config = dict(
    encoder_width=256,
    init='lecun_normal',
    batch_size=256,
    lr_schedule='wsd',
)
Rows from block 3 of the audio encoder of a small contrastive audio-text model, named by matrix and row number. Rows with one number belong to one neuron. Each number is 128 + 24 x the weight over its row's rms, rounded and kept within 0 to 255. All counts start at 0. Numbers have three digits each.
Before each neuron's rows are labels from the 100 clips, of 14848, where the neuron reaches its highest value: "responds to" is what is common among them; "band" is the frequency band that holds the peak. Only what is clearly more common there than usual is listed. The data: notes from a synthesiser with random patches.
# fc1: MLP up (encoder.blocks.3.mlp.fc1.weight, 1024x256), inputs 86-171
# fc2: MLP down (encoder.blocks.3.mlp.fc2.weight, 256x1024, transposed), outputs 86-171

responds to: pitch class: F#
band: 1000 to 2000 Hz
fc1.460:156121106143120066104108114128142126128167118157136107117110152178107157133157135147106122080154099133112168120103121118106135120109082154123135136163109119128139107168173152114132126089118116145111117084122115149157123135116155107106093064147135122150090129
fc2.460:129156100136140133117117133139142096131088108068154126119162180154130109109092126126134151182121099134093156118132153183115168150154156089117143140096171120150192127106094104152115136125102098152153102117117106140125104119148121123114112113167149163110088129

responds to: harmonic FM; pitch class: B
band: 4000 to 8000 Hz
fc1.420:149156090119126115122154121169110103116099118091109153122109149143160127149137106179109148143125141137094186169150136167159138110132107082125141175104135139101147136102124113179133121145139127110131099085165117144079135150153076100158167097144121135143098113
fc2.420:104141097129139137138094187114125100120087148171158126127140160142146148141125087133196109114124086132121098115148132148120108077143102114103159155150141099143116101138124136121145093128135085100157099094109112155122111108116124091098112141113110132110129172

responds to: pitch class: F#; pitch class: G#
band: 1000 to 2000 Hz
fc1.752:118087134152146157115119125131117088151150192145127098170119171127095137153134173103166141107142130113105123118103123109094113138140146183102103117111112129127099140143106117146117115141119166142101118110127143113145147138086169103115109171118130147154148122
fc2.752:127111130145118099134153051152155120146098087117161132102110103170129103109111160166128173148135107111147121150117135138111173124098161126169152118132166150086128107161160133104121144104105148125140160084146107119151138120135133167138154098151148107113109077

responds to: pitch class: G#
band: 1000 to 2000 Hz
fc1.209:098127167140090146112104111132147121094155141135097115131132118141118153099145126135112143081115155109157104145133131133121142116130149170135152157135171075161187167143144160107118136078076105163129152156098151106156062106143136126130131134152125161155105116
fc2.209:153116128120116103130151121135135133124116096133116149109142113140156103121099123096152148176155117108141166110174129159128138114127152112128173145098144145101116155107112134166182166125169126140163108141114093128135125097164102159108133095168159111145092136

responds to: gate; square; triangle
band: 1000 to 2000 Hz
fc1.423:143135083078113109117145108119168133109137090113119119117139140161177117119155099161106122117118114140121167148073155127137175149145122098125122143136132115150173135149121149158126123092080137178123119113147144095136095123168166104119119085137124142152121156
fc2.423:125136063177108148136127119083147107125074121129172132106140155087103076120091140113156142135131083113103137138131146137108144115135112133145155132124142166130158098147119133136121119194133123153150124123103127161099098137107129151112104140157147146077113151

responds to: harmonic FM; pitch class: C#
band: 1000 to 2000 Hz
fc1.349:135163139114094098102142106155153149105127110096096134111110132124165140096132124134094157140144203167103056123095122096124178151114112111117129164140133173120121136104144193119093140105130061143116169173111142095115117115140151149169142152153134126125121132
fc2.349:120126179144146150106127115137136098136120175152142131104119095140119136098085154103144164104095134126160106144086148146126102152110162137124115125106179093127108159151145129077117128121143112132133192096157144085145128102114101157128144108106130145072104111

responds to: pitch class: G#
band: 2000 to 4000 Hz
fc1.73:119130095133135139105161109121108130126106123120132133135114138108138065135150171171119160163156113096116203173163173144135134119123142127142128125108116147072124143082120109161148146159145138141155139078155107158116157176127098099163183122127134122115136120
fc2.73:118125111121135089092111149126147114168098137152156134132124150163137145137135105095166087122137115136113169116141106134134155120158091116096151169146130124117108135145106160159125100126133084119142089100132120118127092122151124095092102131119141109128138148

responds to: harmonic FM
band: 1000 to 2000 Hz
fc1.317:086146112133120158125140134141108092152101120112128134136135109123154118145120102159121122144113101091140174160138125144128133104132086086150101187112125109122151116106140147149141097132161065111136133084145123136099100136124091093099153163137114124115155154
fc2.317:139117064110143082115151141103113115155069166156185109149101125139143115146104116111159103135171155116121150123135130114125135100136139127110149122130110157100120112132130138142118103138134094111108099079165137120095149121102129106128117127112112121098153127

responds to: pitch class: D; triangle; pitch class: C#
band: 250 to 500 Hz
fc1.475:121187169123109154101124139135131153104163130110086162121152104121158126105140123111097130135139118120154130081168124124143137140123141118125131132117147138145136137068104152148130142149111076124152135158097110111119121141112110114081166120114130137120167163
fc2.475:107148119105156155111123163095079123120105111164159082161132116071153156147104077099166100142113169146126093113122105125113107136132122100090157148130105115104107120138136146126124133135136120111145097156142139146107142112105113130150100153121127167114146139

responds to: pitch class: D#; pitch class: E
band: 250 to 500 Hz
fc1.736:115118153140113145140113141147141125131179165137110138106092121158102157140130122124117136085109089083138096122107137116140130125109104153139087096165136129102097100147113136084111121136168132145131164106141118138179189154103162162122136133106153079113119132
fc2.736:094162118117134155116072157135105115174115087132150091159128179121116156123144130100161119156096094159111159124117111162108132147137133104136135163113170101138163127112094109145101137120105097137180100133083100142123116119140096112112109141182114120130094118

responds to: triangle; square; pitch class: F#
band: 1000 to 2000 Hz
fc1.166:147158113134135090103129128122119124143167073106112128118136162178116135116167158129115117082153121153110150120098143138147143166140064143122094150121141098150162091157126116153123123073123103145117129104091123150128102138134169122132104090112120123155108104
fc2.166:101164102113129166137116147107105117168108100122165139158139138093156125120126109124126146143114113106137131113131141174108164156113143102125132148108140097124149120126075115148082121170109102117143113130163111148120115137137118119075135136168163125107148160

responds to: harmonic FM; pitch class: D#
band: 250 to 500 Hz
fc1.148:161178076121113134140136143151149107143099134093077160096111124155134118132133060136099120122094147121123153157118107093175164131133062095124114167139136103137154107136125170133112116116144071098119136137154119144105139121140109129114120109122140117152121145
fc2.148:131121103134141147145105162081135107142123148129112105169114183081168152154117115122152107173122091099092067141086118154107111095097143137124105153090101113160129091160120126127120097162143158155169129106159103164108161111137123099160162135155059103117123155

responds to: drive; noise
band: 250 to 500 Hz
fc1.343:101108125155111114144107098111109173108153130169139113113143135137108132152181127117148122126150119147165140179164152108127114126082151138158146093165167135120141156116170127127127155125129158154139101150113125144166120133122144125149120115124121113121097122
fc2.343:127171098111150129080118142120096147151117115116131122149090155137122138106149105146141115139122154146122134096098121166100163122110144152155155201105143116151130128138104142147117116120112072107125121110159124097075131132147117119123149136140136125121138132

responds to: drive; gate; noise
band: 250 to 500 Hz
fc1.533:124112127165117108140128062119114163119148113154131138099100126162103132132189145122118137123153135140146091105149134075137131145092102142153158100178145141112120138126174129120122165132143144146107146156104130131153104145140162134169135109108136093114132115
fc2.533:136163112098126125085101172124098146154112113108118114134110148118125141107140103147145119155115179145150140129100127162126152137130148135166133202098175121134156103153100136161088135100111064107139101123144129102085137120160089115136129132159124120150104098

responds to: pitch class: G#; harmonic FM
band: 1000 to 2000 Hz
fc1.487:081175178101088158103111125156114132101142134123088142118155097114138142090109093121105127135090151142123101119119104142151163167140109099116115158117140112153144116116102155121112105112134058100136180152124100089150104128107125131102122159126129172141151148
fc2.487:098121131105157162108105173093130111127118139150161101141148143137115181117110108084186092151109163151161149093132117146106102121113152107109161142140108118168134129126122139125103142144113101115149085158144114143129140132117096093086121143120107131065126181

responds to: pitch class: G#; harmonic FM
band: 1000 to 2000 Hz
fc1.654:105081129132157176117127136103108108152148160141125126152143169118152164120106123123169122115129115149166128124111145112119121103180135135137085089114107091162140150148082112141112129131109133149119123154110132108134103113102158070089093162117110141137136163
fc2.654:136097119156132112148164091161171092151089122102161118093103088158094073107090151147143154156133120093115118152145111108104143106114132139135150122128139155099124120181147127113152121102160127104113154106153143121140120122127149182121148106152156129108116096

responds to: pitch class: G#; square
band: 2000 to 4000 Hz
fc1.51:120118142117126134111164078133137128110125086120120114127114123135138116142152176146124157166156119084155149164126128141124134130093145139150129112111100151091116151111124111147122152145114162135151125098135131137136169164168101094145145132118124084122154129
fc2.51:074112148125120146076111116130117117167140188167141154129152128118146128139120094095166101137120123113097160113140093131116112116129118138096156155127121135092113168114117146142117133179151111103147115121153136158149105129138103130126104127124141129107153160

responds to: bass register; low-pass
band: 250 to 500 Hz
fc1.94:160171106142105100123124137137122120128129136119154123106111120137145129111130136128126137078177137140124144143101148116129132130162136123159124142152121087135147087129148147077153154112122097128118123119093144113130089100099157146137092107093173160103107073
fc2.94:109120112129131122124126142138117114115097127162162089128107103105136174129094080105170108184130125104123101113164117126082142139119129097116167132140144148110109154122124140180121081117151121117151105103142082148136154114159104118105127141153094095104119160

responds to: gate; drive
band: 250 to 500 Hz
fc1.686:143102156136112106121171074146131125107157106133137148108096070172086158133096139112111146157137116122129127083139105138134132128097114137136173084122136155139099098125143112108142117113136153101096155121179134093151168164112121152142117135127152140146135134
fc2.686:117144137139169144133089136103124147123123090136141148124136183143152116124165110121132130143113058145127114149112129165093156127116136110118144160116171137132147121097132150161106144147099148119171131131109129161110141142164112113132123113143091086122108186

responds to: pitch class: D#
band: 250 to 500 Hz
fc1.363:134170130151139161153140145146145128146153150130082134112112138140104129128124097157123159100084113109153132135125150124157127129117111085165093167127167107124124087143066124121103104139178078145130135112165114146108178131104120122140186120112133144129114141
fc2.363:101138118118132117131107136072135129152126139121110107175137185130117169112115148096160109148134107103123072124083109151112158124095139175136085150130151117161136096218128147110100081116142139170132147130148120116113158135157147147154148144154098069143130139

responds to: pitch class: G#; harmonic FM
band: 1000 to 2000 Hz
fc1.117:125165141106097141159115144152156131110126123105078141101128123133107142093127049146126115091099100124133096142135139132120152104134099156116106162145147101185161120160126183123103104126129058120113146130112124121130111095144125133108117164137117131151102165
fc2.117:113163109116132148137115179094127116143096132144119106149134171109147129151108112117184120140124122131128133120179158137119135093133126118097128165113084098134138116133078116147120118162154102151165101113128115162112136108139108084126141154131101136121130141

responds to: harmonic FM; pitch class: G#
band: 1000 to 2000 Hz
fc1.257:133145146148119142124103139104118120100095118151134124130126086105094094122097139117135129138130162156139136149181129152102119099104141134126158170095180127170169164096134161120163117122142083119152141124101111125108077095145073139154178146151120177092089134
fc2.257:133142075113114085134090153116113126145054124159151140065118101129109103119124105095155116127113128143142143144163148152097127116119153096121152145160177148128139121094122158096179121111134099120159140110131090125115097090140105124130135123125142134126074125

responds to: triangle; pitch class: C#; pitch class: C
band: 250 to 500 Hz
fc1.635:130185098138127125113173130129098123117117114125138130110105118125156065120123129124101135141145148143125200122143141135156123128114108108160138198114127119122158116082154144147144145124136067111131133105146118127092116146087076133135127109103130164061130104
fc2.635:119120100118142133109096158095122099152064154155165097127139123127126153124117119105181112137110153152143121126118128147103119116138155098104150154133152154118130128129101121119107127140123078136151124098148109122096137106131100095093109140167108148076116146

responds to: harmonic FM; pitch class: B
band: 2000 to 4000 Hz
fc1.333:128138125117098109111098131145173128134133109144128107120107118160109139138136080128108123130117145138127135112129087107144125115125065126130142160148140092146143082131185158124096151097132081122114110148104170131104125124151108134138110083102121089139121152
fc2.333:089134129115131135113102146142132109159082133125141110138157161082117125113119120103176081163092141154125163144149116141108130128150130100120152153119125155139154152136087108138105113179087100141156124127111106155111142133150055075111139170136097144109126134

responds to: pluck; narrow pulse
band: 250 to 500 Hz
fc1.366:102125100157117155129150112117110119139122150169147109115117133129123085103140180130132135103147144106166154165154164155135132119111122124164123147143150097147143122135111130124135115120134109149104155107119122143119086137123137125138145186107147156071143109
fc2.366:095113092138122098120141105117147121160093115122195114122120113148113092098159125141182107174132118065139158151147116105099133104123105171152169137126155147121150116216134123159116102105114118127132131055143147134130108153104104151134110104159122110110132116

responds to: gate; drive; bass register
band: 250 to 500 Hz
fc1.390:128112110122134105150141112102159125075109113140133151111156105133139100060136140108118148118156124093150119187150181129116127124101172142128130134138175148180144173103135160090141135160107151166141140157119149096122113137180164160109151108142141130137116166
fc2.390:114133117126148139087106139083110167170142144161143126133117178144120147146154117088145085137146133142148120107092090143131140144107127156135141127146114114124078142155112117144109121154105107129119113144128128148114151145113098118160108139107106079112137142

responds to: pitch class: F; narrow pulse
band: 2000 to 4000 Hz
fc1.80:077121194151122123105163117169147143123121147110128158127124083125141098119139118118114117137137140136121108086119092078148134128096103121126144117128111175101116114086140177130098114133128088071095133152154175087156144145111142155101141150132127153099187133
fc2.80:158111138102103118104137136114164129163130128152149104110109106169101186185108125083162136110142153140189123084137115126151094121098135165165117109142143123119092117149147097096080163111122087091100113106151154098121177118086123143100105137074134139107133117

responds to: pitch class: F; pitch class: D#
band: 1000 to 2000 Hz
fc1.283:152129137097122084123121112134184130142131080143123119117107128156099180147126107115103129139133155140131095112085080106134123132093112136133138141158128130152125096141187142106110160083133093124108117162124180084110134126155124111144109094126130083174116122
fc2.283:101142157112148141091123136145117110140073142133104140140136126096132119086107121096168109130116144146137164155183142149139134109145134112128148147102149140127130182097105113141106110163114107138161125111102099156114133136155080110103166147128126124123142124

responds to: triangle; harmonic FM
band: 1000 to 2000 Hz
fc1.442:159141092101106099127117112140155124119112102070124115107123134130164150103143099184118114147133134135125140127098122058126172127180123117137130162123107086148154112123156145139113154080090113142145139121129129093100098105158122112148102083138117144138092147
fc2.442:122120117142124162166136143133119084171088135100129108141151118083126102135073126123144109160144103122092110161122112135145116119152105111117136105115111133119129129162116081141101073186177113144159127100158129165122166123072102143098109166141115111099137117

responds to: pitch class: F
band: 2000 to 4000 Hz
fc1.147:126153104127101167114154132169131137134121134127142156105169132142188095091130083106108133102158147143137128132141129118142188125172106111146150151140152079127132100106130192128108127141094096104122159157110114149138074113124149138121115121125137134138168141
fc2.147:116094114118132141132094125178074078147100124133122114129127146122105142164115118112146113154146097118086164155113112163092115131120124108109124115112148150124095155112118100140121116160150133134147116093134078141137160141096088080109142139134101101132144122

responds to: pitch class: F
band: 2000 to 4000 Hz
fc1.72:072152152122110155098143130184137133153139146142103146106149106142158123123121070111111133140106181137162120106133085112163138117128085103137151171155132097127141127118111175137075151109127057084131123177122148134122102099133120153129127133110138132134167146
fc2.72:095122146103154170094054166102117098153105124165147105159147169102116176142119117105170090120084135174096105117116110165100102129119135101093133154113112114162140129147089110101082126184110101138181129125127135140135138130125093087104113160136092149103126145

responds to: pitch class: F
band: 250 to 500 Hz
fc1.528:117117169141126143136131128159112149157134149132142140121106108127073142175114148124127138150127127110155103115160104138142117120117091116156115103140116118049063084129120073101125157131164144114118123135111123127130167143109128173162142176085153101134153097
fc2.528:094145145131112177131108134155110108178128163117143096164144141140110140123142158119159107094127079116132162149128109140104136140158126141132113147115125090140158117181091093135138103124111098136142114135082122116149096126123125115056121160163141122134119108

responds to: triangle; square; pitch class: F#; pitch class: G
band: 1000 to 2000 Hz
fc1.745:141138124129123108085130113119154122102174117116126126136159134160141123101116147120129136068158139166124150155089141128139133128181103171129095140122134075176153117128124141135134107071113132178104135130105137128148093119138175132091113082140128171122101116
fc2.745:149142094144105147114130129149152106160100148121182122114125138161128117153058143121154143143132104130133106101136131159112152123132148125115153129115162154140142123130096124092125136140155100124142113106149119108129119112121150174082143134128166155092124119

responds to: pitch class: D#
band: 2000 to 4000 Hz
fc1.220:173164127109136116085147126140149122118184093093110123125093148128125147126131112167123156134131117122122175129104142126158134139108107129149074158106133124126131124102121125167115128108158065159111133105161132125112169187111104119139134106108153126124111111
fc2.220:091123110091121115088072155127112114128093153176144134091128138130143163134130088097157108123101166161162135095126098127094134109109133098125175138152123143134112138119119190121115163104143104099146129147158116124119153104102091110142098126113105121110134174

responds to: pitch class: F#; pitch class: F; triangle; square
band: 250 to 500 Hz
fc1.24:116134160122114158141133109145145123125100120154103121108096090103083094115105096094109149140110199150163119147150119113152128114092117125148155147142166116141133142126090134093101137122164090119108137162136148121110117126127121165162178139113162130112135088
fc2.24:100137109125139113144072152096162119156117115168160124104161134157111146111131119113170131125103100143130130108105124136083160150126138151093110152131159140169139115149123163097105144137105076162165141143112108117139099106161121110113111114167117116105088157

responds to: pitch class: E; pitch class: D#; saw
band: 250 to 500 Hz
fc1.32:130124151149116142143106140139123131129187144137101147120095136140091166125138116149128157077112099078114100129092158119150112136131099139142073099159122120113118089151096122091102133117158128158114169123144124128188171182068157141119124135122154109129137120
fc2.32:077129120147129176099071149121114095176107136143169110148151166111140138126132106108159111163089093152118136133125093141089121146128152126116142140112160120127141127158104108123086132145112112141175120115121116151110119124132088105100107135170121123099114142

responds to: pluck; bass register
band: 250 to 500 Hz
fc1.141:126172116120135113126150128137190160126166132148145116139123122170119154123139101099127134085134145143161127112094117110170164167134076151167108154177119087129122078143113153120084149116120079131085129151134181122115149145131176139114141093083164145137152116
fc2.141:126164133135095089171143134126140147086091097123126131089123088112130115131099124113114125119129121106153129138154136149149152107091116110142135155155173106155159081150168172105161113089154115109144152142090109132143110097132124154135131130129128154099109118

responds to: pitch class: D; pitch class: C#; triangle
band: 250 to 500 Hz
fc1.353:106116177102130162149102138127116110138131106135094163138115092119139155129141124131125115137112102093152127148145087138128131126065099120128106100123124157128118137093125139156127121139136110123156126117140113149156143155149090097107172162126106070132174170
fc2.353:147057142141118119147144121128111119177118160159176123128135055141133082134109122125156123136157121095109127127156118109131082134126149163118155108128116146088082140132154126111117117167148127098101121101161143136144144110106119164117111131132122125104150106

responds to: pluck; square; pitch class: G
band: 1000 to 2000 Hz
fc1.86:153172138133121105135130130126204170114157136165122123147106121156117118128136132123136122051109146147118109059091129089146146132140116156141128145183131083129122095153133170096095153108104103111090146157095178120162128128124185151117124097108124172127126090
fc2.86:093143138136109111116127123118145155140116121139171099111139134124142111128116126113144085112118110123158135123151124141152147113148101120137146162125154096150168115178139159131156113121125120122175137135112113146140071094143109147123116135141141160115093135

responds to: pitch class: G#; pitch class: D
band: 1000 to 2000 Hz
fc1.0:131176153132108144127125135143150161099185136132070154115105122135142150097128116122116171089101130123141092096115132094174132132143136135132088150149154063147129140133094162108082138097121105142128159134104126093137121114133155137135163153109153145152122115
fc2.0:093093144142159149112102141092121131191105124166179070171134147151100134157127145077152106167132136154140084114152092176093097123085131118097122126119139128136111110157135123096125139123159138115156104142140117127146136097121119154144103110153103103081115125

responds to: drive; gate; noise
band: 250 to 500 Hz
fc1.711:129089151139121094144114051126102168120144102147159118091121121171120129141140153131129148152154138165156123111156132135126128130103119156148157090144156193123109160110162101141115138147148156129110125139157125114162126159105136136156128137109134097131133141
fc2.711:127158090103128119063092149111092160150118118117124127119109161126141148105170094138145101146126162138157129117102124179113170133113155143165130204105174102130130115133105156150108144114100087103126117127140114131079137142140108112155142130138144118138119101

responds to: bass register; low-pass
band: 250 to 500 Hz
fc1.311:183164094140123096133135138110124151109144135142153132118123139137129113114134136126115126072141119129111140131107161122135140177168132143135137128151131098123106123134160136086134167129100123121100154164094120122134106133098148137140094076103168151112103102
fc2.311:126129100133151124125124114143117110111080124159171122114114091133131124126069073129158099170144115123135127124185141129120149120127136109098165146133155160112113125090127149176126099102158104114127098101164093151119129130115108131089130137150142121102151149

responds to: pitch class: E; harmonic FM; pitch class: D#
band: 250 to 500 Hz
fc1.481:138105159120142148153163123131122130144135134136114152126091093138097140122119141123114127147132141116169097114120110109139131108077093134152107103143129182134103110115107113135124114137151134132072130137171123113151190153103114162127148151118138101123177132
fc2.481:144097156149090133155101133143145119149126129109155124123147111122088117149132125150165121126131065084095126140138107103097113143133131197135131111119135120126122113184151095164087105159124121121144133108103146141164136141120125137117099133171113117115107108

responds to: pitch class: D; pitch class: C#
band: 1000 to 2000 Hz
fc1.202:161131142127128135143082137145140130136199116119044136143110149135080186159158105147125131114107110113109118120115116127121110140109108140122058095123129152127102124120119104145082137129148105155124136128142127117137164158121102101138145158098113080157104132
fc2.202:113099113139127153126147117133067125143094129127172124124135125121183107136127115101154134170160109141095130127151126142144111127155115100142180114124131110096113155104135100160132122122155142091163098106123109182120114109117113138145086115151125100094123129

responds to: pitch class: E
band: 2000 to 4000 Hz
fc1.68:111125152104151141138147066156149126151088104095138139131117088151137171146131114137124117147147172132131152152160120118106149093116122152126153160147139116121132091100146131150111144090122099096111124122135161089103142114140101122098170128131103139155132122
fc2.68:123121134122100069126164087142135154107118112124153141152111126121134151128158122095112126150120119121096108120125145121119130126134159122130159162108110166121130162103153133095133114163110158115152131095181125128117134146176104123130148105138114146101128157

responds to: pluck; bass register
band: 250 to 500 Hz
fc1.344:104142104139101142109164119126158150129154150126136116140133097132136104109154127111128114107105154102151172115109116105134165166137089131138129163183107083095110100146122167131121136145100109123113129135143167129137113139124176111088114107082184117116184170
fc2.344:141122084136111071143167094123132140104109113114166152080168147154174087115144139104127164151180140145115131143124171131160146137157132111131154105128137126122140132098149121099148135102126163160149157116114077118134104103112117156153135087161139120118075099

responds to: pluck; narrow pulse
band: 250 to 500 Hz
fc1.385:077133148139103167104166100137119143134140154140126144137122092109124069136150137155109148116105173099167175154162130124143136120106108126165121170107138112095138145119111119138126133137133102088107144114159172150121096155132111152153177162110150159119184112
fc2.385:126086086127151110086142135114132117168067116131179121117127136158128135069112135110161106179141145129111148144143154116100129138140143117112171163123145150118137126155091114139084122150125085152143134095164111117106117127147118153098115126194134143113141134

responds to: harmonic FM; pitch class: A#
band: 2000 to 4000 Hz
fc1.208:118126138098109144177122131170123106114108111086106153114133116106166111117104066167142127170104121126127144149170114122131137094143138091118148118101157142150144178090102136168142130120137141116158123144136093104118096082150047114137154157169115149147098129
fc2.208:153096126176151092187112139113142118127114123162167131107127135118116101149129148121181123108145089134122104130136124154086109090115153134113164118155125143118118120128178152096188115126157138126138119113089109158153112103142144151131125119116087124124088125

responds to: pitch class: D; pitch class: D#
band: 250 to 500 Hz
fc1.308:118111187131133150136120124131125119120166142127084143125085131119137136124157131117125126127121106099161115110096077136130127113070131137128135096142111185125089116128122135159114119133122132108122115107166118122147198153132110125127159160110105077138195139
fc2.308:130094155123107141135133123130119147171130123127153140139134068131142097136124132155146156117120088091138117140149111110121105147120149155141137104111151136088113135159146102107074154186117112114109151110134167134140157151087120166130110133158136132105149104

responds to: bass register; drive; gate
band: 250 to 500 Hz
fc1.48:123096130142128037155128089117111138082088144124138110136115086136132112142124150117106119148136108115138156112126132132129098140115133104129135108138117157109096104099191162124163133103167187108149125112140114145166119129115153134129098074162147137092095121
fc2.48:103126127141130156120120115103136149144143104115141140123103165143125104125153122136104148140114061108121131131102108171102179142087124130145136153100158124143147128152130132157120110133118158109129128134138129140138129151165097126105138101151104070114115167

responds to: drive; gate; noise
band: 250 to 500 Hz
fc1.55:155114139136105106125088104135116149174121095161135127098127126166100171143173139141107122141160126130132098192122137145149126152121106161156130089164153123120125113176148123128128152120106126137123126164093126137165143153142153136144107088141127111191142097
fc2.55:120154135124111121077099120159080136149099138133129093137100113134149120127144105130143122154140150151127134101169113117134129148134144130123135187069141129102134145081146148122098135140129097088141115102141125140097113145143081123137164126131151153106120106

responds to: triangle; pitch class: C; pitch class: B
band: 250 to 500 Hz
fc1.122:135164090144115145100174128130102149119161126091141138132176150116193063113164112133103157122154131146110181128111169122155147179162134121132155150122139092083129148111102126148141136142084115127111113134129108160104122149093115123150118098142172173132151109
fc2.122:120129105126135158143113149111096102131106153157139145134134120121126119131130112113168138138143089094102134140155125163108128127125155133103152116097165150114113168099111091135125113190140117118141112105117075176113144133109105101086138139156116100119140169

responds to: drive; gate; bass register
band: 250 to 500 Hz
fc1.130:113116159140132083134110100108157152101141118148128137124113068142083115092121159105105123111137105087135144141161176135129114117090130183128152122136144157169129163104159173114141122115151153148136132152155159112163101134151171178130122094141136120126124154
fc2.130:108138114130119157130118178082127159152149144140118133130136197132118139161155117118154138122151118106145087117100123155121148128100116160154106157137127102146131103170107111147122131145130138134126105141118140186138131137136114124152103113133110091120125163